Rows from block 7 of the encoder of a small image autoencoder, named by matrix and row number. Rows with one number belong to one neuron. Each number is 200 + 20 x the weight over its row's rms, rounded and kept within 0 to 999. All counts start at 0.
After each neuron's rows are labels from the 100 images, of 14976, where the neuron reaches its largest size: "top examples" is what is common among them. Only what is clearly more common there than usual is listed. The data: made-up ball-and-stick molecule models. In brackets: how many of the 100.
# gate: MLP gate (encoder.blocks.7.mlp.gate.weight, 336x128), inputs 43-85
# fc1: MLP up (encoder.blocks.7.mlp.fc1.weight, 336x128), inputs 43-85
# fc2: MLP down (encoder.blocks.7.mlp.fc2.weight, 128x336, transposed), outputs 43-85

gate.289,215,227,187,219,214,192,230,199,234,164,218,236,206,231,212,173,213,167,192,210,184,175,183,204,170,189,194,209,225,213,173,195,199,212,179,210,186,196,174,202,171,210,221
fc1.289,161,195,201,218,190,203,203,245,194,190,198,189,208,219,222,191,213,183,196,189,180,217,197,214,152,194,187,183,197,203,213,191,220,196,217,241,205,206,209,215,177,199,228
fc2.289,178,195,198,229,203,199,209,247,221,165,203,193,190,225,186,202,236,173,200,185,169,190,221,200,188,200,197,202,177,209,220,196,212,205,225,212,176,194,192,219,173,208,238
top examples: balls: twelve (28)

gate.42,151,196,200,200,183,198,205,227,203,196,204,190,204,228,207,214,209,162,210,224,209,207,186,179,220,173,187,186,169,214,216,189,223,207,246,198,190,194,186,211,231,210,198
fc1.42,191,209,221,171,202,210,224,187,190,216,212,257,183,195,189,203,213,172,218,188,206,211,134,175,220,182,222,198,178,236,191,211,219,194,165,196,198,215,193,204,198,212,183
fc2.42,235,233,208,234,182,203,220,190,222,191,191,209,203,167,208,165,207,144,212,177,203,211,213,216,175,200,191,201,205,195,177,201,196,195,193,179,209,232,201,190,185,190,210
top examples: balls: twelve (27)

gate.278,189,204,195,190,207,191,204,210,212,197,202,204,211,214,206,237,190,229,209,212,229,220,197,179,163,196,225,199,235,188,214,197,201,184,156,222,189,181,213,205,200,193,181
fc1.278,232,248,183,244,206,185,215,211,174,205,189,196,171,242,193,234,196,202,210,182,206,204,223,199,226,213,220,203,191,260,206,195,163,202,184,214,170,200,205,234,209,182,203
fc2.278,191,215,192,169,194,199,226,187,238,190,198,183,216,139,194,204,194,189,204,202,208,198,245,174,204,211,172,194,228,220,213,199,172,200,173,181,242,223,203,199,192,209,208
top examples: space-filling (95)

gate.285,158,200,169,219,228,194,223,240,203,190,222,210,203,202,192,184,218,190,179,180,162,188,195,185,185,229,180,219,232,232,195,175,219,223,222,244,194,197,191,208,170,201,220
fc1.285,193,217,198,147,202,197,186,181,185,222,194,172,196,196,211,211,173,234,193,215,214,228,208,182,218,184,224,171,213,205,185,196,193,191,185,165,204,205,202,183,208,195,171
fc2.285,190,210,216,147,199,200,202,176,181,214,200,182,175,184,232,173,187,221,197,206,240,212,187,222,206,195,194,185,219,178,194,198,227,199,243,173,211,236,200,193,198,174,184
top examples: balls: twelve (30)

gate.224,233,202,189,186,174,211,202,191,212,190,178,221,219,217,218,187,179,236,216,201,207,155,238,205,216,213,185,211,183,203,209,219,211,170,235,194,238,234,210,214,218,199,200
fc1.224,207,213,204,195,195,225,189,231,202,187,202,218,241,222,222,203,211,238,193,187,189,185,195,182,173,194,175,204,195,208,211,204,190,200,235,182,213,193,197,225,196,221,201
fc2.224,207,167,197,216,195,204,172,194,183,203,196,160,227,131,180,197,207,170,206,136,178,184,234,213,193,215,211,190,204,199,206,203,198,192,193,183,219,224,204,209,194,221,194
top examples: dark backdrop (100)

gate.295,145,243,216,189,196,206,175,215,187,212,213,191,231,173,205,175,193,167,190,190,206,180,174,196,206,213,162,197,234,222,182,190,171,196,206,167,204,202,207,178,193,213,190
fc1.295,240,177,191,188,188,199,186,170,193,204,205,192,204,214,179,206,187,207,204,215,241,206,169,188,211,181,191,198,213,196,176,171,215,215,238,183,198,139,188,204,202,221,199
fc2.295,186,216,199,206,209,197,197,180,202,199,202,148,195,186,193,233,202,155,199,220,242,210,163,211,193,202,176,201,209,202,230,199,203,200,194,174,186,167,203,201,227,212,223
top examples: dark backdrop (92); green ball (68)

gate.253,166,195,199,195,204,213,148,183,162,183,200,199,221,216,204,230,222,194,206,162,195,211,176,210,204,208,194,194,225,224,201,216,194,190,174,240,182,215,201,185,185,201,171
fc1.253,185,167,202,226,206,201,194,225,185,204,203,210,199,201,191,213,238,198,197,171,161,211,188,170,204,210,175,209,226,218,208,200,199,188,228,224,181,188,183,195,146,203,226
fc2.253,232,174,200,221,202,210,180,183,175,185,210,223,200,162,197,184,179,244,195,251,204,192,206,203,194,186,191,202,237,187,187,210,188,199,204,196,198,246,202,199,196,202,168
top examples: dark backdrop (88); small balls on sticks (78); balls: twelve (28)

gate.83,167,187,201,209,202,214,182,214,168,207,209,219,190,215,228,181,221,189,195,197,201,213,204,156,219,207,187,182,195,210,200,203,199,193,225,201,170,207,210,171,207,199,251
fc1.83,210,182,208,238,209,214,178,186,178,209,202,187,237,209,206,218,212,176,202,185,204,183,211,195,215,204,202,192,196,204,205,202,211,195,223,178,218,221,193,192,181,217,213
fc2.83,152,198,199,168,209,203,233,199,234,223,201,189,211,199,206,207,193,168,200,219,215,200,157,170,152,208,180,194,192,199,204,198,199,193,217,170,201,216,198,186,168,238,185
top examples: space-filling (67)

gate.201,192,202,191,167,194,202,223,212,200,193,196,222,196,154,203,206,181,213,191,225,164,224,204,202,232,200,201,200,162,186,212,200,188,195,201,238,222,170,216,192,172,170,192
fc1.201,226,248,215,226,212,214,240,157,205,201,188,208,222,228,199,217,199,184,203,188,193,186,168,243,178,197,198,191,188,229,206,211,202,187,200,222,192,200,196,203,206,180,244
fc2.201,183,185,195,256,193,200,213,202,219,208,193,269,196,214,198,170,194,169,203,194,188,191,179,189,184,194,169,191,194,176,220,204,217,194,181,179,200,209,211,191,164,217,228
top examples: red ball (99); dark backdrop (95); space-filling (63)

gate.296,172,184,193,178,197,222,194,199,176,208,194,209,187,198,185,191,238,195,211,224,178,189,209,266,206,226,230,209,216,238,187,191,210,214,193,219,221,211,208,188,189,209,194
fc1.296,184,184,176,184,199,200,193,183,196,207,198,186,229,187,196,215,200,196,205,216,182,224,240,185,177,200,182,189,214,199,211,197,198,218,214,211,200,193,187,178,198,178,141
fc2.296,227,157,198,207,212,206,206,187,234,196,205,214,212,167,212,240,189,194,185,211,149,212,213,217,169,198,193,198,224,220,174,208,200,200,197,229,262,159,200,190,200,199,187
top examples: yellow ball (78)

gate.166,171,196,202,185,205,188,204,167,215,197,200,215,232,201,192,204,235,229,211,221,149,221,191,204,183,206,194,189,177,204,198,199,167,220,188,153,226,185,191,193,173,186,233
fc1.166,216,180,195,167,209,187,209,247,201,198,202,190,210,207,207,121,185,174,200,184,220,195,206,214,219,199,225,203,202,190,201,189,174,190,193,213,220,181,202,220,180,199,185
fc2.166,201,219,178,198,201,196,206,189,203,206,210,239,189,158,180,210,217,201,196,177,159,204,244,213,209,211,220,200,198,205,182,193,209,210,173,190,230,217,224,182,211,221,177
top examples: red ball (98); dark backdrop (95)

gate.237,151,206,169,192,195,192,222,183,202,200,212,199,222,212,186,188,189,215,203,237,209,206,144,204,188,169,229,213,181,199,173,212,197,180,204,217,191,184,190,216,175,207,180
fc1.237,211,201,217,207,217,197,205,218,131,213,214,209,175,180,210,203,190,185,206,231,242,191,207,163,245,177,210,177,159,185,211,203,207,213,166,179,189,187,216,204,218,219,197
fc2.237,218,192,210,222,192,206,216,206,209,209,200,235,204,206,196,215,206,203,210,194,219,204,140,232,180,197,197,206,183,174,204,207,215,196,155,208,175,176,193,202,252,196,225
top examples: balls: twelve (27)

gate.290,188,165,209,151,205,218,203,189,205,206,198,161,212,176,183,207,204,170,191,209,223,192,232,167,262,218,211,185,208,189,200,202,164,202,246,205,238,195,225,204,188,198,200
fc1.290,183,198,201,247,192,210,190,192,178,206,204,203,201,188,182,167,182,195,201,193,173,209,233,222,171,170,202,212,194,196,177,221,221,197,183,215,206,225,211,179,211,200,197
fc2.290,192,200,191,159,205,197,236,203,199,220,197,189,193,220,202,189,196,165,196,207,215,201,200,226,192,214,185,199,232,203,208,194,208,200,207,217,201,195,205,209,179,193,225
top examples: balls and sticks (65)

gate.184,221,219,215,202,210,209,169,199,212,202,186,211,222,244,218,178,200,179,201,208,202,191,226,230,194,206,185,201,180,210,161,212,235,204,177,170,201,211,203,186,221,197,202
fc1.184,214,208,201,221,187,193,190,206,218,213,216,165,208,208,202,207,231,170,196,211,171,216,219,242,180,175,189,190,199,234,195,183,210,209,200,198,209,165,209,178,186,213,242
fc2.184,199,184,212,235,190,209,206,209,227,225,200,219,194,220,206,193,197,167,205,174,160,199,185,217,172,221,224,196,175,209,224,204,198,199,229,200,185,215,189,203,188,195,182
top examples: space-filling (64)

gate.283,216,173,184,213,225,184,196,187,197,174,228,197,178,198,199,156,180,165,171,186,197,186,203,230,209,244,197,198,219,224,167,178,194,227,198,221,184,204,204,195,210,209,217
fc1.283,155,233,184,166,199,187,199,193,183,208,200,175,216,212,209,217,222,230,195,255,187,227,193,203,197,191,228,178,223,198,226,192,191,198,188,157,200,225,203,200,193,187,192
fc2.283,195,201,199,229,190,193,223,157,193,200,194,225,198,203,188,196,221,228,213,236,204,194,216,195,188,170,203,211,200,169,196,206,195,197,195,195,214,198,208,176,190,230,170
top examples: balls: twelve (33)

gate.176,186,228,188,223,205,199,191,171,200,200,200,149,209,190,186,233,215,194,187,197,169,195,157,190,205,196,176,197,190,190,197,211,178,209,187,177,214,170,196,202,211,196,189
fc1.176,189,215,204,223,201,204,187,193,204,190,192,207,223,221,205,235,243,186,181,180,170,201,168,227,216,212,157,190,200,195,191,203,207,211,192,171,228,162,216,221,168,189,175
fc2.176,168,208,194,193,208,203,219,231,204,190,202,228,216,217,194,197,175,227,190,225,207,191,188,225,185,205,185,206,217,228,215,198,191,193,217,227,198,214,203,204,186,195,190
top examples: dark backdrop (89)

gate.198,184,187,216,188,206,198,182,212,203,209,197,159,216,217,215,213,194,164,197,205,173,219,206,193,225,213,194,201,177,204,205,220,192,198,180,181,231,179,195,223,194,212,210
fc1.198,222,214,209,199,184,211,182,224,193,208,199,194,236,252,194,216,185,217,207,198,142,214,227,222,216,184,172,198,198,228,219,196,223,198,215,225,184,196,206,204,181,178,172
fc2.198,197,188,203,237,192,208,187,202,231,201,198,215,203,208,195,198,211,165,203,185,179,201,208,157,216,182,204,200,209,180,217,207,185,196,186,203,198,221,201,205,182,217,206
top examples: balls: twelve (32); balls: eleven (26)

gate.178,202,162,216,211,203,189,237,172,181,218,196,188,195,221,198,213,191,156,201,204,175,217,193,221,228,172,233,184,188,205,161,195,179,201,167,197,206,223,193,184,224,195,174
fc1.178,222,197,195,220,198,193,193,248,220,210,194,204,216,187,184,188,191,233,191,216,211,213,219,179,172,191,180,215,219,208,198,194,229,213,181,185,205,162,202,238,181,187,220
fc2.178,187,189,199,206,195,211,151,217,204,208,201,172,206,214,194,174,175,230,201,219,207,203,162,209,179,217,201,193,236,207,175,203,186,196,210,190,198,208,210,200,252,197,196
top examples: balls: twelve (30)

gate.263,228,205,212,206,194,219,215,150,200,199,207,198,219,137,200,189,204,188,206,225,166,197,227,206,221,216,247,198,179,226,204,202,157,205,240,163,247,217,190,212,196,201,199
fc1.263,262,206,214,192,192,201,183,210,204,200,197,218,168,174,208,203,180,210,217,195,129,184,203,225,208,170,204,199,199,221,203,186,239,209,215,212,195,195,199,194,190,209,129
fc2.263,207,167,176,224,194,197,199,175,213,229,202,200,218,237,192,178,183,195,200,233,200,198,202,233,167,192,179,208,182,183,183,194,186,201,230,210,222,227,220,202,196,193,194
top examples: red ball (98); dark backdrop (97); space-filling (79)

gate.234,208,184,235,198,203,207,184,213,181,194,199,172,181,213,223,198,239,181,190,223,203,211,166,210,195,178,191,209,207,193,232,220,214,193,207,184,205,224,153,205,218,179,228
fc1.234,229,195,202,219,199,195,186,203,176,221,195,199,203,231,217,202,181,221,204,243,174,187,212,198,169,200,213,202,198,185,210,210,194,193,225,186,224,214,190,184,220,186,223
fc2.234,166,205,181,208,202,197,183,193,223,195,202,202,229,191,169,211,209,188,199,129,187,196,205,213,185,234,180,203,164,225,185,193,215,201,195,207,221,191,225,179,187,242,179
top examples: yellow ball (89); space-filling (73)

gate.298,224,202,203,207,209,194,201,181,207,215,196,196,168,182,200,189,192,165,197,225,218,195,179,242,195,203,178,178,213,244,203,212,244,207,179,184,197,222,214,185,214,195,249
fc1.298,233,203,192,216,201,201,202,211,248,193,198,192,219,202,174,218,205,198,201,228,187,195,207,194,165,170,225,182,187,207,195,204,195,191,162,209,133,162,205,209,232,178,188
fc2.298,184,188,196,211,190,195,185,201,172,182,199,226,195,179,190,185,201,201,207,223,233,201,193,156,221,203,211,202,140,116,233,201,176,202,224,219,179,245,200,204,236,208,228
top examples: dark backdrop (78); space-filling (72)